config.yaml
encoder_arch: "resnet"
model: "contrastive image-text model"
dataset: "drawn human figures in many poses"
train_examples: 195000
image_size: 64
crop_scale_min: 1
horizontal_flip: true
rotation_deg: 5
tokenizer: "word"
vocab_size: 44
loss: "sigmoid"
embed_dim: 128
encoder_norm: "batchnorm"
encoder_activation: "relu"
encoder_channel_attention: "se"
encoder_depths: [2, 2, 5, 2]
encoder_kernel_size: 3
encoder_stem: "deep"
encoder_avg_pool_shortcut: false
encoder_widths: [96, 144, 208, 320]
text_encoder_causal: false
text_encoder_width: 256
text_encoder_layers: 10
text_encoder_norm: "rmsnorm"
text_encoder_norm_position: "pre"
text_encoder_activation: "gelu"
text_encoder_mlp_ratio: 2
text_encoder_head_dim: 32
text_encoder_fused_qkv: false
text_encoder_bias: "all"
text_encoder_qk_norm: false
text_encoder_parallel_block: false
text_encoder_dropout: 0.05
text_encoder_inner_norm: false
text_encoder_positions: "learned"
init: "orthogonal"
residual_init: "zero_last"
optimizer: "muon"
muon_scale: "match_rms_adamw"
learning_rate: 0.0073
momentum: 0.95
nesterov: true
orthogonalizer: "polar_express"
adamw_lr_other_params: 0.00075
max_grad_norm: 1.0
max_steps: 11900
batch_size: 256
epochs: 15.6
lr_schedule: "step"
warmup_steps: 1190
weight_decay: 0.03
adamw_weight_decay_other_params: 0.05
Rows from block 3 of the image encoder, named by matrix and row number. Rows with one number belong to one channel. Each number is 200 + 40 x the weight over its row's rms, rounded and kept within 0 to 999. All counts start at 0. After the name is the row's rms in percent of the matrix's.
# convs0: first 3x3 conv (encoder.blocks.3.convs.0.weight, 144x144x3x3), inputs 0-17, a 3x3 kernel for each
# convs1: second 3x3 conv (encoder.blocks.3.convs.1.weight, 144x144x3x3, transposed), outputs 0-17, a 3x3 kernel for each
convs0.72,104,172,193,195,271,254,164,187,225,247,208,103,147,286,112,156,454,164,62,223,168,175,224,164,151,187,197,184,197,177,171,148,188,222,161,186,235,191,172,192,100,197,229,181,211,174,180,179,213,197,215,203,207,193,177,106,110,166,85,114,177,153,163,182,203,211,200,199,209,225,181,188,217,234,237,113,291,265,128,231,144,121,263,234,221,204,236,213,120,214,184,202,229,204,272,203,151,304,198,166,133,106,284,121,221,272,141,222,185,246,220,194,236,231,213,234,197,194,157,207,162,203,195,144,155,205,207,243,210,203,244,232,174,259,237,207,175,181,193,292,227,192,271,168,155,157,204,208,160,179,176,85,225,281,204,234,212,191,194,166,193,170,143
convs0.73,099,224,265,216,186,219,190,227,203,200,136,181,235,174,70,214,250,147,93,184,173,168,173,176,191,226,191,255,186,181,161,217,181,216,226,229,303,187,170,149,207,192,191,296,241,177,179,171,168,197,228,182,214,220,181,224,289,126,220,254,152,279,205,107,205,205,211,249,236,228,247,226,223,171,261,249,163,178,194,245,159,144,200,195,198,181,180,137,203,185,172,188,211,262,250,172,172,231,192,162,167,113,155,265,242,240,212,278,162,160,221,235,178,200,221,180,165,202,186,219,156,197,201,194,213,190,122,193,195,234,193,198,224,158,201,230,212,290,205,154,177,204,157,181,101,182,160,123,215,212,161,224,225,189,219,185,223,222,167,205,227,221,193
convs0.74,101,216,212,157,191,190,172,200,244,225,170,194,124,284,215,182,229,233,192,228,195,125,195,189,201,114,110,191,167,236,301,158,208,264,164,198,186,152,155,256,307,204,226,247,263,241,201,225,218,211,213,181,176,215,189,141,148,207,217,129,272,244,184,283,245,229,251,213,207,214,198,215,235,246,211,191,215,192,116,167,161,164,170,147,167,166,194,159,249,249,219,253,236,171,236,247,183,192,216,166,148,188,209,177,260,130,236,158,168,170,154,158,191,210,184,290,244,237,190,196,163,184,168,178,198,185,162,178,200,200,201,189,215,144,121,183,196,189,214,153,219,222,206,232,251,208,181,188,209,204,140,132,131,198,192,184,208,191,262,162,191,200,195
convs0.75,095,216,170,223,235,172,230,215,199,183,177,272,139,220,274,216,176,192,294,169,197,133,224,208,172,220,203,224,219,150,264,188,183,236,153,199,276,187,144,136,195,191,240,248,273,247,158,195,207,178,152,139,195,207,199,217,202,235,227,226,225,175,206,160,204,196,148,237,203,158,198,203,185,172,225,220,186,226,182,165,137,149,204,184,214,200,160,109,172,156,80,244,247,201,216,208,199,177,207,229,153,207,141,171,210,109,137,216,174,213,221,201,209,201,213,194,206,167,188,209,178,200,203,221,226,230,106,237,176,210,168,186,154,135,133,165,211,198,118,150,249,288,220,176,178,214,238,330,239,197,159,170,230,170,190,259,258,207,209,218,187,176,147
convs0.76,105,242,230,199,189,220,168,166,172,162,180,129,168,192,216,168,114,157,139,181,153,148,163,178,180,179,135,138,193,192,204,181,178,187,235,281,247,196,182,248,187,125,222,283,180,201,222,211,223,238,190,176,204,207,199,213,180,247,186,152,205,320,194,221,173,209,221,202,195,219,206,220,205,235,229,155,153,207,232,121,179,142,205,246,214,257,223,157,180,143,148,162,197,218,247,245,258,152,167,188,181,228,270,128,202,242,195,176,208,175,181,183,194,236,203,214,215,210,190,220,210,221,187,172,195,151,185,236,270,221,208,202,265,167,152,210,177,190,197,250,258,224,145,138,208,168,192,205,155,127,110,224,224,222,179,243,214,193,203,196,208,230,234
convs0.77,109,198,181,213,172,160,158,119,103,151,183,169,123,239,168,203,210,167,153,178,202,149,207,260,217,254,278,192,186,188,176,172,191,165,192,192,188,222,218,163,272,174,175,223,187,187,219,197,182,211,189,185,218,202,192,218,241,219,227,244,191,266,276,184,201,200,209,232,251,247,223,207,201,182,186,176,143,202,229,146,200,158,189,203,183,172,209,188,213,221,189,143,181,174,211,249,273,156,196,212,148,149,203,170,182,232,211,162,206,193,178,176,180,171,198,230,238,232,243,227,236,205,186,184,227,184,177,226,214,216,226,206,264,202,185,213,231,206,167,255,257,275,188,190,241,204,229,229,169,167,159,204,164,156,173,156,206,168,151,182,223,213,208
convs0.78,104,192,211,242,138,184,169,209,188,195,113,112,129,227,286,93,216,172,174,230,287,238,137,171,164,168,190,222,185,167,155,179,209,209,182,148,193,266,244,213,156,163,177,179,149,167,199,264,214,224,272,218,168,161,159,218,226,170,154,147,176,212,163,213,193,170,194,202,190,207,171,193,203,190,227,183,259,197,132,188,153,141,209,268,261,215,251,217,163,188,186,156,199,181,204,206,165,206,176,201,217,89,203,215,285,277,189,173,184,253,297,307,234,199,170,211,176,209,264,229,214,152,212,247,206,203,156,213,216,209,210,160,165,249,246,220,175,170,163,152,124,204,237,171,181,185,175,133,226,230,203,189,260,237,177,143,201,184,212,185,205,288,238
convs0.79,095,198,212,185,203,208,126,164,212,205,303,133,168,210,179,94,147,134,60,255,180,221,187,175,229,174,177,224,177,187,225,179,206,234,178,207,258,213,275,129,184,122,117,273,129,195,195,230,191,184,220,225,191,160,192,184,333,155,201,228,217,286,68,218,184,160,185,187,166,189,216,197,170,170,190,226,133,181,209,153,195,171,255,226,218,196,167,247,178,202,198,214,156,155,205,255,216,184,193,219,250,250,184,264,241,253,136,249,227,221,208,234,239,225,194,231,177,122,252,108,117,188,149,183,201,171,136,259,194,240,169,200,196,220,196,253,260,217,147,178,249,164,186,249,192,217,212,246,167,229,253,203,195,213,183,193,217,179,216,162,162,249,226
convs0.80,103,130,107,108,104,123,152,139,148,197,172,243,202,255,258,182,262,175,148,188,177,196,209,239,191,171,233,195,202,196,197,184,183,213,206,184,163,175,186,209,199,121,212,217,164,237,199,168,202,126,143,181,149,178,204,189,161,196,187,129,233,211,160,253,190,177,176,209,190,197,197,183,190,146,197,209,223,207,232,212,187,170,160,147,129,258,253,210,261,273,201,170,206,221,189,186,168,184,175,175,136,299,328,241,279,221,288,226,238,207,219,218,194,222,242,201,241,191,151,163,132,173,157,162,175,216,209,213,172,207,203,187,245,225,168,190,161,130,125,168,143,164,210,205,186,200,166,181,123,144,143,93,110,118,190,178,184,183,204,190,240,215,199
convs1.72,121,164,190,195,175,121,180,186,184,215,166,207,278,227,93,121,142,116,162,122,123,237,125,168,140,165,198,193,176,239,229,141,219,231,252,271,222,129,225,260,95,171,207,214,193,196,211,246,164,271,171,202,205,250,196,161,194,198,183,203,204,143,196,216,203,173,239,215,184,214,204,199,238,181,225,231,255,223,218,266,262,232,187,173,212,199,275,202,169,268,246,200,171,108,145,150,119,169,193,237,164,185,182,148,133,251,202,205,254,181,260,182,254,254,179,241,236,192,148,99,194,122,122,197,160,212,211,230,225,249,226,177,218,263,192,234,220,242,262,250,210,193,247,222,89,132,184,202,171,168,201,221,244,289,173,218,216,169,191,190,195,133,185
convs1.73,118,220,223,191,231,196,215,202,190,189,206,258,146,221,226,150,123,149,168,188,226,140,277,268,152,174,207,180,167,153,125,195,196,221,209,219,235,297,174,158,251,144,256,230,191,224,121,140,186,216,182,216,233,275,227,166,241,194,138,220,181,102,170,242,233,205,186,249,212,216,127,205,141,211,205,220,106,110,189,224,221,176,129,149,112,175,141,99,261,237,216,274,174,193,146,167,227,215,260,169,201,196,205,170,263,259,78,148,254,162,156,202,221,240,167,182,176,158,164,253,240,186,248,171,160,189,213,142,255,155,235,244,154,248,194,189,177,194,230,269,221,210,224,241,206,116,191,232,96,132,124,143,197,131,254,269,196,283,232,186,205,182,161
convs1.74,094,195,222,199,197,241,221,207,192,185,170,140,129,240,223,205,260,236,206,214,155,110,240,165,190,245,221,172,217,196,164,299,222,217,203,249,189,217,159,228,247,224,254,191,207,196,165,131,176,194,171,193,203,223,158,316,192,221,266,225,268,235,203,245,178,161,198,179,102,113,134,174,220,201,126,152,189,174,158,240,236,222,215,263,319,149,186,203,184,210,138,282,238,225,237,223,201,243,272,183,207,169,162,229,132,171,241,125,203,214,203,255,185,189,172,209,249,216,147,150,164,132,213,210,161,192,147,205,226,194,215,220,236,160,172,204,145,136,122,208,135,101,149,195,222,241,263,266,142,175,204,138,235,198,169,159,151,206,237,228,200,212,196
convs1.75,087,274,250,214,176,234,173,222,248,169,189,171,175,199,191,223,224,192,197,205,238,177,143,234,184,174,167,219,202,188,196,268,233,264,191,247,256,254,273,288,202,203,213,178,188,178,221,154,203,165,213,217,178,309,215,259,193,166,203,197,161,160,138,257,192,167,241,201,171,191,234,195,192,188,200,214,266,223,200,206,163,184,250,226,192,186,208,175,252,239,261,112,164,181,169,176,146,179,125,100,156,271,185,195,252,198,195,235,222,229,178,144,256,224,185,248,196,211,269,267,178,154,213,214,152,192,209,212,253,211,185,169,240,197,238,255,291,216,211,170,245,145,141,223,231,127,163,183,235,264,190,186,258,233,219,201,212,207,225,192,144,195,213
convs1.76,110,206,213,159,170,192,198,163,192,218,233,253,230,216,279,286,167,234,220,262,246,230,288,301,278,184,103,220,169,226,170,217,214,225,219,143,161,207,248,199,222,141,107,247,228,189,258,207,172,120,197,192,160,192,164,231,217,273,201,151,219,180,158,124,262,183,174,188,212,250,214,236,212,193,178,228,155,185,196,199,178,247,228,250,163,258,141,179,266,285,204,220,285,230,220,217,195,230,210,153,193,212,268,174,110,244,137,168,206,125,234,216,182,167,145,238,197,184,223,270,222,152,237,211,170,185,150,200,233,212,207,188,151,205,249,162,214,191,223,260,255,195,194,212,299,188,172,174,192,197,202,171,161,238,215,262,240,113,204,168,195,156,168
convs1.77,124,184,189,197,128,143,200,221,208,199,209,164,157,192,183,183,162,177,193,212,235,225,178,188,192,244,234,219,150,175,194,193,213,221,169,190,197,241,204,240,226,167,181,199,202,231,159,219,203,166,226,255,194,195,166,169,174,167,253,250,198,210,236,272,256,282,288,230,222,273,231,236,254,208,200,234,247,237,210,235,244,214,132,191,215,188,198,201,202,192,213,235,224,175,162,179,201,291,226,209,152,164,175,193,195,216,190,227,227,158,240,214,181,238,290,156,148,205,224,188,205,163,152,184,155,157,203,145,175,186,142,184,156,255,250,214,177,117,133,167,164,134,213,177,132,249,255,256,248,257,251,254,290,273,128,183,193,158,152,229,229,205,201
convs1.78,096,209,210,132,195,192,185,188,135,176,227,200,212,178,170,225,189,144,184,220,210,230,187,115,113,184,115,163,229,267,230,180,269,254,190,185,201,200,257,195,104,169,183,151,153,192,206,219,175,171,237,183,306,337,182,215,239,291,219,191,193,258,164,156,187,137,160,239,251,187,173,158,246,191,178,196,174,125,183,257,240,281,137,118,128,185,162,208,184,196,163,191,175,172,225,218,172,136,223,231,231,201,140,236,200,138,231,145,134,210,131,161,230,125,134,182,179,159,186,122,223,153,148,272,245,241,246,179,224,199,174,194,175,160,190,181,145,190,109,96,129,192,156,168,182,219,188,183,249,245,225,146,147,168,176,209,220,166,125,96,111,176,245
convs1.79,084,251,225,187,251,186,168,213,161,174,125,254,220,266,269,223,214,247,236,311,153,132,207,173,222,248,177,182,232,281,210,230,181,186,259,176,197,266,209,111,195,193,207,144,118,234,106,166,271,142,191,178,159,161,181,218,229,170,184,208,179,219,133,145,222,148,192,182,227,166,170,222,191,216,231,259,167,205,189,166,89,178,167,213,198,219,206,182,182,271,201,248,230,256,228,252,232,222,255,219,225,229,203,201,235,229,161,82,230,146,199,219,72,184,202,103,164,221,204,160,261,193,153,222,259,165,229,206,185,257,194,237,252,159,136,248,247,195,195,199,174,194,215,163,185,203,236,222,189,204,165,167,149,190,247,248,249,169,179,189,170,195,190
convs1.80,119,218,234,202,181,155,140,211,176,191,204,222,188,179,174,160,169,144,130,184,200,252,203,233,266,189,186,205,184,206,206,157,180,190,93,130,141,230,190,178,215,202,188,221,205,188,167,201,192,186,219,183,174,242,192,241,242,240,170,161,199,162,203,212,212,265,283,266,296,325,239,245,285,173,200,231,237,214,230,276,237,205,194,236,232,191,262,272,228,221,227,166,173,187,179,204,214,167,179,185,174,198,179,197,215,220,279,275,270,226,253,269,214,224,214,215,183,206,243,209,181,175,172,168,141,169,204,218,183,187,155,139,141,158,179,132,213,218,217,164,170,207,151,125,170,171,210,219,270,285,261,264,268,284,186,147,193,180,215,251,227,247,245